{
  "dataset": "rendered rooms with furniture",
  "train_examples": 145000,
  "horizontal_flip": false,
  "color_jitter": 0.1,
  "decoder_activation": "gelu",
  "residual_init": "none",
  "beta1": 0.95,
  "gradient_centralization": true,
  "max_steps": 7100
}
Rows from block 4 of the encoder of a small image autoencoder, named by matrix and row number. Rows with one number belong to one channel. Each number is 128 + 32 x the weight over its row's rms, rounded and kept within 0 to 255. All counts start at 0. Numbers have three digits each.
After each channel's rows are labels from the 100 images, of 14976, where the channel reaches its highest value: "top examples" is what is common among them; "peak on" is the class under the peak. Only what is clearly more common there than usual is listed. The data: rendered rooms with furniture. In brackets: how many of the 100.
# convs0: expand pointwise conv (encoder.blocks.4.convs.0.weight, 128x32x1x1, standardized in use), inputs 0-31
# convs1: depthwise 5x5 conv, stride 2 (encoder.blocks.4.convs.1.weight, 128x1x5x5), a 5x5 kernel
# convs2: project pointwise conv (encoder.blocks.4.convs.2.weight, 56x128x1x1, standardized in use, transposed), outputs 0-55

convs0.91:106153089149132123123157114126111099167126178167180173069158177084111115102079077132141103161105
convs1.91:125119151134125131126183154135138160209180134123159199177128135130171141115
convs2.91:142188120119173143135161142168154085136137172085118137123072101159101128148158113109085132168151086091086154141158153110124099058129074127188113083149171154163162077114
top examples: umbrella (41)
peak on: umbrella (32)

convs0.25:106091099122151089114093149140147185182117166113174129079136077141164152087112118165101071157144
convs1.25:113107138139115125113126172127164158159201155119137184197156101125148173161
convs2.25:100139158112090152131182178078127177156089127151102150133117133161143144171104132115086176191121138177162153086115074112171174163124149118149146183086174117169107111159
top examples: black walls (28)
peak on: window (32)

convs0.108:165142172129102164118174163126107092082089103143156086173118100172079138091097166100096098130093
convs1.108:162136089094139173128106076120153109080061093131101079091085119109113111124
convs2.108:165134172066158102132175175144080057109079139155112128159161150137108123123175136143139137121066142155142156116093088146155158144178097167112075114159167094185124105107
top examples: white walls (27)
peak on: window (28)

convs0.106:148164143169097153122123134104097185138159090175144125103117084153187077071138122100092096166108
convs1.106:104106118109123099088078088107106066084103122096081079075112122103100124131
convs2.106:119165092104091112181123087122170074149161091173098120174117161131140167122170143109165111122104124077109130160088184162126149111174071182087099099149139128121130180171
top examples: yellow walls (50); orange walls (32)
peak on: wall (89)

convs0.72:110156102113083139138124144141088206110113125107160097086089096166166119123119112145194163144067
convs1.72:114119109131114127116109110109135117113104122093069070073082123076065080109
convs2.72:073143173081143121104105142129162129116108087116069076169156132095140130129121141181137086107079130094135138193139093187087081163166138114164101170155106161139070133119
top examples: white walls (25)
peak on: wall (74)

convs0.87:134133105197137139075115085113132104057145120103116114128200141123099175118122172169153137175139
convs1.87:136147142163123139116110155113098057092145122081119148191123123125150179059
convs2.87:071130086172179186136132129104101064191158173088149121132134152094133125116104185123184082099135095176117164148110123166100133122153099180106125175154109112085125121129
top examples: white walls (32)
peak on: wall (73)

convs0.53:134153123109120120117118157088121074094145137167155126138178128009138108133133179091111113107131
convs1.53:117142149128129163151133097162166176132061134148197183144142117157175156117
convs2.53:111167117123160068138115135148131152110105077137148156144106091130152144120086133191111124128165142158142102158173145152136147121163111130196205142067105057115159098061
top examples: umbrella (42); lamp (40)
peak on: wall (79)

convs0.78:164091123094133139155093113086125158124170096122099127190162077129137160098185151155164190144100
convs1.78:128102119126110119148152160151121140186200168111147188196154110117141163125
convs2.78:183132105183120126162070127178156107118166080078127147143173132159134157063097149122161116129097139149110170143173119117163078139077179155118139122110139202114090108153
top examples: red walls (25)
peak on: window (74)

convs0.15:120164088079106144157130183082152126137172156099131100126156084094192113119081122115142108183164
convs1.15:117151160155124139159196224118148129168176086154149118123119120123142136148
convs2.15:174109159088155123185165101118117079087139153089153170151163180154118178137100130121067101166141093111111173163147077136109166090134118083121132171136165121168165180139
top examples: black walls (30)
peak on: window (64)

convs0.119:124118158154186172149113108105103187159079143130138098165092106130095166136117157196158089120089
convs1.119:136122150136148144147104084131160151117051106168182185120099144174146152090
convs2.119:137117160120108136188122174042152069132129143145077134100076150111179095121128149143087181150113133168167109117148084125112107152164121147086103090185173127092107126168
top examples: white walls (35)
peak on: window (38)